A small image VQ-VAE, trained from scratch.
Model: 48-pixel images, encoder activation relu, encoder widths [96, 192, 384], decoder widths [64, 64, 128, 256].
Training: soap at rate 0.0015, 6300 steps, batches of 64.
Rows from block 8 of the encoder of a small image VQ-VAE, named by matrix and row number. Rows with one number belong to one channel. Each number is 128 + 24 x the weight over its row's rms, rounded and kept within 0 to 255. All counts start at 0. Numbers have three digits each.
After each channel's rows are labels from the 100 images, of 14976, where the channel reaches its highest value: "colour at peak" is the nearest of a few named colours to the mean colour under the peak. Only what is clearly more common there than usual is listed. The data: flat shapes of many kinds, plain or patterned, on busy backdrops.
# convs0: first 3x3 conv (encoder.blocks.8.convs.0.weight, 384x384x3x3, each kernel summed), inputs 192-287
# convs1: second 3x3 conv (encoder.blocks.8.convs.1.weight, 384x384x3x3, transposed, each kernel summed), outputs 192-287

convs0.222:112120138151127114121121121083082123114126127191144144117125118158122121139139131169113118126091095134173131089124135156120146117149153104120093100096130102101071105147142155167152118157140128103093137094149146067130095144102153151120093163128159125138105150160146092133121122131134173109
convs1.222:125137064164128134156148105131139096132147090148109100163129136137065117150096153182158152131114077190134150142132151127153082150138113120118129158140122178149106110125130119079127110136155120121147117130125131116109132151152128094124126096160136099127165140097116130089110121139099110124
colour at peak: pink

convs0.129:121157094130108131143111120103127076146103125155163092130107146137174109153142177116148152108150144146158103107107149109121137119172115135142157132099145110139116132118146155111138121145133064112125110103106132127158159106139182133109089123118141103110118100115128149139091102134160103126
convs1.129:158151113146139126109091114110123134125136115130130150111132120132142118100125123125145098124073142176141159156108097113129117068178122161120121081095136112096110122093138156124120108094108106170130163134136135111104146130118101107136106119128094158150096083132159077133163162125129111117
colour at peak: pink

convs0.105:117149114105112131130146141123157140140157104090108168132104118149172103111154113128115106141112134125106122116118156123105118131155154150141062160128108124135096129120155106126131148119109112106160156205100088122108111079109110105138124108115101127116093114104119147144118182147105157086
convs1.105:199125108125170165154170120171114097128137161119124131092140131142128115141120159176128132156134127105149109073150120121133136139126148148105157123121141158156154148152107123122104118147140093135163124103148084161105116146143135145143138111158072152103111148142156056141129123118114120149
colour at peak: black

convs0.189:146150085101117123115161107113168112106124110114131139143166149137098191124154146105156116110100116157125132126128132138169103137109131079107149144135118171133120163120119102124097120103138132115139125130137134080120161110122162143117109177110089120090170119132126173127127117124110143133
convs1.189:133112118117138130132114142139138083117131115093183156124119118118099122121129117108156152133123132103142127119152112128052143142148131134167123141074194095092091128140135147128124121118108085117129143140141127123135136159110138082088145131106155116109137155109118149107156131110104140113
colour at peak: blue

convs0.26:138122094123184089144154127137173138146132144141115155143093110110119128129129116159154175092144132122127136106133129114109138080098147100137114085124127112099110145169122157123103136132193105143163108121135143167093121126124123113173157125152110124142129093123120163147098145117134142125
convs1.26:141113151100130092135126119207151122144120167156139104133107110126114121092102117116162122074119088120121123172143169135133115150151099061148145117144135103116184110146104098148098163141128117122127123156132144095147141113103148151134126118057113120121154112107089143122161080130126130142
colour at peak: blue

convs0.174:120153138146072097136106107167139117159091202166130108102109101095143106133107134147121138114101134139138116120067114122158101133119136155088125144126145167127144127179111154100147103151173165114152129112119125109141104147102141096138160143136172125123165091118087135151101119106061100142
convs1.174:154112088132119107138150106125103127130120145102123146132074120130159122100140112105138080154166119069125093130116114130100108150152149139109097114101144116128159143127152148117096127140155165075092207118116107141135149098121120159141155132185114122145137150154155144104126120142144107122
colour at peak: purple

convs0.142:178141132133138137110167143111114133138152125140119145126163124116141133121153120136120137114099109115113088135099120136138106135125110100144113154140106104131126117136154107115103106120124120120113160186125165132099140097142110101143103153065094164122133103123115107079149097133088113106
convs1.142:133135132104102107137136069150120083139165139144118135126135142100099116151111155127110149083173138101146130130177124127153139153166135064127144126126119084123153122120145127147117124171138157090096115166139124134141113106122146132141112142097118136144125103095073196156111122094134113163
colour at peak: green

convs0.49:114111149153122083131152127131119108122129127133114108056112133129106122117127116151113107117130086127122160094121134178108090129170136119127161127114105116147126142159154132118163147142122126137145146105153130106144108109091132117138106133145137138153106109119134133059072058133134123098
convs1.49:157131153086105082128141156157122133126137095104113141171135112123140143095100131117124134131124153123142126101117188132156093123090126135124134098132085124129143108085153142153138099173065115120153134113129144113137109128108124178132131136128149126131135148129139170118116121179130142120
colour at peak: orange; yellow

convs0.322:131134125132100141116093121129085122130125144120115154128132132140129095114141134158113100111119114095105131104144116156150161102109142105164133092155098102104119115102128136117146158156176200133104138137133124147120126141145120102149167139164112142125120134139111096137133089120112094128
convs1.322:140109125108144107126125148161082112108149080132134128105136111150110100120095133108104080124142142097150169128128146130131103117094134138156103148135133126139122185140213180159122132115131098142093138128103136116150135107112144141120137142118100140064113149100159166133103109166116127122
colour at peak: green

convs0.341:081152078130134147117137145139149148146095145142109100097118125081089123130138114147145112161100102139085140120116120156131111141087148155160140130118116107126159128141144153174115128146123178098142144181138135119131116130138154141099167126112094144135117152081132093153143136097116150163
convs1.341:084109113116122089152191155103145111143141154157109151109119114172048163124149123098083128104144128122145146118137151129130125157136124131142109170098117130096163113145119108139088133169158160119127135118148110168172109139145112144115139128151150151155127128151133159137129102170193133152
colour at peak: blue

convs0.230:117152141103117135113132124124116131108138064114146110128120134119148111105124082121124113137121089115094158141103135121124136128126125129111145115142161089101119140114160108122103094126101092115139114075131140130134136102129149167162066146147115126126100094091108187108175122093143081115
convs1.230:079125128172170108081113120126167124132124142121133134142134116084158102060134160133135131101099145125099150178113160134122126144153109173148113116144147127124128100098115124111142149127118116151163174149123116140120110133133132121097141149133141092163099175102144118131161138161089093115
colour at peak: white

convs0.218:118156131116086141118111069159131136149108140111147116129114165138124128108112101128113147124128094183115179082142102138134095168110089134119142157126177147145155152123133133161127154139096167150116146133117130125135151125116110159156135112166113157124149126125110103142120159174122104135
convs1.218:128127140096104133091137173120126139162151139118131114108111133104079136081103127161176155136127169150145150109151164131102159107143102161107162143141140119145121126120110080073135127120167156111104102116136117119106116145115121102148127154117110129122155142108124109126124163160129104116
colour at peak: blue

convs0.352:160112092118182091126137109171134152103146107092110193133145116106154116122110126151091128161151123128148109146146158114105149139115103147185113107132112097123102159139123090148142135135144141107110132142124154119115170159155118142110154104165123142099094146133158123155140164143110130118
convs1.352:140114142172070205163120118119095075132107112133146132121120113147162118167143100126137136138112130134115142150152063146130141137146125148146141147126081120120131130112122128139127161153141090174079126149111106101116133116114134134122133126147108131136165108123147148160159148084117132166
colour at peak: grey

convs0.318:061131157151158149134131134143153151136097069122136118105140168123086131125128140114126146133135103162101136087136130133144116092067133107094124125148125105128143103130111161111169163108183165109138099135144124071172094096130159108122130094127110075127149118174104119133143117146114144166
convs1.318:109096135139091130151108091154159136110116165103095120175141171109144135134089081127131130125155136155134114093096174129161129150123137160149118141097095133144133132162142161092105126162139155086108109175145151181138094148129143121135149149100111110140131106142116087103116094119105166089
colour at peak: black

convs0.57:120079147124100088130120106097130154126129114124156134150128135103144111106095142099127166120123127136167142130164109129103101105106136111164133154136132131131105161136105140157147099177123111157091154111100178133109150094129134100139123141133150162086127115107169152124161136133115119107
convs1.57:130164122133134182087109142162159152134132141136144115128145132095100139079115162074092159207171110108156108092152135108152092154161116105133116148118133153097167103139165142148108147139151084138111107187140158101122098164141120096110110146119093119129126109139111101129120139113132148148
colour at peak: grey

convs0.51:117117109124161180134152104104153070110110171127131139114142097124146166129122137157126140120121111140154100126123124139144125135136113082177112160083136173160118146146127153139143096143129127141129115107119174133150145135139116143124124202131116089156160146123115090124134108134108106152
convs1.51:133120120144145036154104117153158107150116160117173127140121108120062118110137098118122131112195123062124105135170115129122149145091130000126064163130119123127136117146136114112105120152145133057127113125138143133123087138145119124147119128106127131123139135147143166123080129095122091143
colour at peak: blue

convs0.64:110117120106182123129129120110162145144092143138117119129137144114083183146127132152133142124099111114110133135124121092141124150125095088171142142163107142139160130163150146129094137121159139137116158171145157112128141114130143106080126163105083145153170146142164142113123108107149055142
convs1.64:143126110118127076129126136132118138142119103141153114155120094149080120130157096124140172138119112071109136163146082112156159154122152000157123131143102145122124140133101118091141153136085156076157149142126153139168091124150133170145140156139079134116126128122074131090126141177126164140
colour at peak: blue

convs0.280:146134075129118119113111090083130099096094168139114114096117148138119126131136122154149129150118147114077117133145136118163138142101149152124131098158148151163141119120158130146101134136147144139143078145130113153175114129106162107123101109100044133114129142165141114128144179121107139135
convs1.280:126147132119113116091185117184102088145139151106132101139125138119092148139144111141140131133133100169136142127117159109089151114119159176164108165105077188145150096104101131127156102111123137134178129121088111108106128139133161128155087119130125100132117093119113119130129100093133074135
colour at peak: yellow

convs0.153:114120103104141145128124091178176130122104151123132169203193069108173169134114120128148139126151157137160127157134146110177110087127136104147169150151098176089147134098108157116131125104161149150132158127141106158122153111156108104099113130141124136128116135120140107102160101132117115146
convs1.153:105149136096083089127120145082128147158160096134101059151120099106111136068151121108127117108129131129129157086119090119098140172125121154120146131159110161167107138119097127123129164135066080147125162130134125140137114142123127098070142117114134125095146138098129129067134085124108130159
colour at peak: black

convs0.380:118107128104149149143199147128120113160154124134115127148129108152135119143126136147127151132143150143132127163070126113095133114143145120138127136154111129167133156092140107153109138116109107137142151123116119130144093151153160121102117125117140168120112143151111091129170143137101101102
convs1.380:110136141166161183126130146118130128143148131137153097147149160115093125123130116147103115144110122095108126168162104105160103135156117097158140092146113135121101138153115145121134133138091140101146170111141111161114150062136108126108161127134155086150161136185155140122113130097118147088
colour at peak: pink

convs0.13:106125095151151163097119066137123141081113157117112140146138134120117129114118139158129113121121115202103092110155139122126152117130144148129157145137124141165142150110136095099114142097095133085158092124134127181123099129151059163113145154079120120105164120109102166108119134126149130178
convs1.13:094118125126176112135135129147127125141106167100129122116142123110158091198129174126122113113111156138140120187116122119111128140165134166103125129074128142141166125140137119126167113102164203141151123111122131099120102145133120145121143107142120136129156112144135101179109096096127195136
colour at peak: black

convs0.278:118121129178154143148115119129149084107143120155114134099147116169149106124165130128171148134119145151180118120143119112130155124147101099187126121158124103126132120105143125140145126110096111143117103111140126082136155128093138133166108119131125114146152133122144134135150093118162142170
convs1.278:163144108163156109115130121139135121123115129110164136136110120123127132101125178128130111150122160131167125113129168157101117108118121116117164109163118139165167113136150112113119114137083112115149127136105130115102116150131139128131109136096150150117167097098121134118137134161129113129
colour at peak: brown

convs0.6:156116117120079113134109136126120113111121117089123129070122125127153135099094077154084143117162120147097148095118120097096090143132095151171092126130156077118077150164131121128149116128162132148140123096125107107124118139109141107129149098131150124148110110105143152116122095153162142122
convs1.6:110145141140149147094131101164099167164150151118146140115116140117155137109082163132115091141130148087137094116145130145165143135134120125152174150128118112134170129123155179136131100162142106176134139163131142122148108138143091153108137122113083162097168108112115142161146128149125150100
colour at peak: red

convs0.262:116179087143112147148136148107104112136091145159120108119088095117127105132117124121139163079150137161169160137099113134165157064097084114137112101126140132174140145092097151138126133118122104165130118120131087109107177146118152156110127140154132151117112119141103121151132178131111109090
convs1.262:121119089114128111142143118166154114084097141179105104140173142109164164164117078148136151151123137127123136151120095133148146173165116129108118111105123098103114097114104154156129124129154096157141126139097163126165150144120134141112133128130145165122099155146146106103146151107083088138
colour at peak: white

convs0.326:137135122129119109110150110114120177123102121108146135106105143145105148140108179100151121149144104171124131097119149120149115131189077153120151102104106072144181148127152101155158150171135093132086165148131143158122124132102119122165130138155122097109139136142100103127109135107122144108
convs1.326:101131130117096109150118112112101117159126124111128130119153115127124138162135103140140121117148135159134138096142115138061111103121114160114135155158085154107121102149163102133139109145175139174099115141106095106086147106114125152137139115054115124102129148119104139129127150095099151158
colour at peak: grey

convs0.217:131145200117113090157143166095146115123116129154156132148100105134122116163117125105164135082110139124137134136110108148077135110109131099143135159123129135128108131127103136126113122142172148126134120154168133168142166141100109138129111088158113123163098106155101111126155150148142096157
convs1.217:111138146136144115132107128113083159127117127154136117140107086126117147143099143109124056158175111104133127137176107140125101116087157069150132098074128117147153100123129143089106132112141107125122117115140163129117183132144144146110103146189138127137134128129139129136084087123105140092
colour at peak: blue; green

convs0.112:114121122153119088141138167137118134140107161149161138099093131120122091125123111128131115114110163142111108112123142117136114100138094127114109149110126098109119161153148101189105133144145132119140154135136162124180103133144156120142109103134172130098140149147105158129114150137145149170
convs1.112:131143070129117132139126108128175150138148140132173122148125102135163115111120150149109157111117096122177110167140096120108142129158143136093136112128119152120123146136132127113126138135120118109120092116153141171167189100118128088141143114113157124095111117119122164127132155138165125112
colour at peak: brown

convs0.47:104115165077101146110141113133148102077165104112130112116133154125140110142119113106139149096137172104094140148134139154139119126109147141134146114163090127182135117124117118157083141091090102082119099139107110146139177155107084101108154136143101137107169130106154112088086111133142150106
convs1.47:129122090135119181141106100167135079139144114128134104139117124167097136149152134117148124175116121155132161148146153120101120120124137180135114119149116125162105080113141099148123143133166210163079158123141134126119119105119162101137122118139190164124150146124136119100142136120132133162
colour at peak: green

convs0.241:154134123113115123129152104116148150163130118127159142109141138125158174150126088116068134105107073137091096142166126139099107138108141134126114081133096122153158122164111141117098102119132110102163119160140125123111132133147189115131144098148114145123154156161143107128103130138138164112
convs1.241:137127160135151153110134125143146133087143144143117146105109080148157130114101157124084122123113109140159120146161128089139142127145113160070128080088126153135116140164147123141120120123124124112098115153137126109116147106080150089160102140142124139142123150113149099054122101107116148163
colour at peak: pink

convs0.377:125181137129135142098133147114144124079143146128163140151148187118118111131139126142111119130149132126154093114115129144074148131134145122088129127151075109127113146126147119151090122113083097087138110108143110130171107116096147128123117116133123057159093085097145130113126092097128100094
convs1.377:127120129117103099132108078111138123147131087120130191162114166140099158156150090088131092122112146117148144111124107115130112094150114139136161130168121122144062128092105122064097101128094170151148155080145106164153155152162147184134146128125141124095127106106124120115090166114121124098
colour at peak: grey

convs0.339:121092133176095128124144123133091179122139147167077152145108179087102137133140157163164130119127119115138097131184128112124153101177143122194167151128136123154152117083149191146122114138154120140129134146136076131119148087083071127161103137118128102124128124162146110132143127106132188123
convs1.339:134116112092151099120133127105073133112092132114126136099140110156135140112117157155118135093159156149111137099118105104123109158090092119105091144102076135132145132168132149139126130128133122111138156128093131129108114122154143136140139089131105095173112117127103115099083128115145106132
colour at peak: brown

convs0.128:115146130145120075134146106112114132084135154135130136097115152130167167131123123145145179130100151125095087135126116177148159153091094107154137126112118086138124160129141125143116103125168131144135142116151156141111118135123119128127121123115122197120091128122095127131119137102105121113
convs1.128:116127127162125099107095130195121151163127127129115110104126134140117127128113120124159181111116149098150196132129121102082116137173115152109112122122099114147164134089129136115134127159127117097098142122115130107131101128092144068093155129151124093114159149144160134131077141110128107131
colour at peak: pink

convs0.317:151141133174148142149144107118112107149069124153120169103160160138138127143072136147156108123145131114147083105164140128103166101161092127127132106107128116109136126128081118130169120075148114140158107087106129140130131122074133139117125157154166153147098101092130114154148167141132138124
convs1.317:097131126160095160117162106131100145127132137139132066134154103148086132103154123126114107121134091183119139132113155092162196156159152142142127104102127148127100123074101155132131075138103120124132126157124114113101092124118130155146153154108128108164122092144140153116145128124143140124
colour at peak: brown

convs0.289:114124109133141088144129131156117092165127125165116113111141162135120109111159130149126071108112179150127164117140147138127129116135092179149144170103131107095155112150105082133124152153135161130101126115168162154085099112140148138182089126108126168122154147139097163151137159120089120136
convs1.289:144146132113160182126104151141150125140121125139104126107142129144118150126137162166127157103122144167122146118123159135140146098128088173115128127155157146094095108148157109109163129116110143120137110108105145086116124091135116120136156131141121084093142086162074117089106118155129090135
colour at peak: blue; green

convs0.277:150149129146121113148063166102101118106093118131103139108169139133101133130095140130121098108060153119100167124141129121115134152107094116111127089117150135130164121069131093103137137191116141131162098134133093102114121132150096136129114109119112121131127123139128114105163140128127118139
convs1.277:116138164096094146126123148109127114158115126128136120133118096135144126121138096122101103138103097150144140098128136118093130129105170145122133109130088154132125165171161143124143100083158105105095157115105129165177089095166166159130175141065145100096123119144169111105114150157080110099
colour at peak: black

convs0.267:140094097086143166099085113141132126104089128173129136116080126102140107146119132113130117119110158205161113126147085116134100109133183120077157095120099123127107130154114145097134066122109120133153111131114121112141115154129177067120124128107179116149146120100152156192119110124163147135
convs1.267:136097148111159128089180139090153137126141128122132140165158155108190118154153148124126156120109117127143137152114117159114146130128112136186098141137162123126096106115154123089068151142136105130108172134139117154104134142154116106099082137132122141170098116106125131113162090153128093116
colour at peak: black

convs0.178:138139135190128162109147161093197169136107135101126184159108170114152127107151132147119085142112102185125103110145138161131094123093180106150095134103119112132117091110096128155108122148156103113125145086136155164089126083121164094098146113119107169126139134124130081127127119136127123124
convs1.178:105145095129090140150116137147136121141068132120138129092103110178115133154123093114116110087149082160116100139105116124140124145137096134153147117093144109145136141129108125144151140105162105131103151133118163157153107070122124086182149152122098130124113138122153125193129147107115113097
colour at peak: black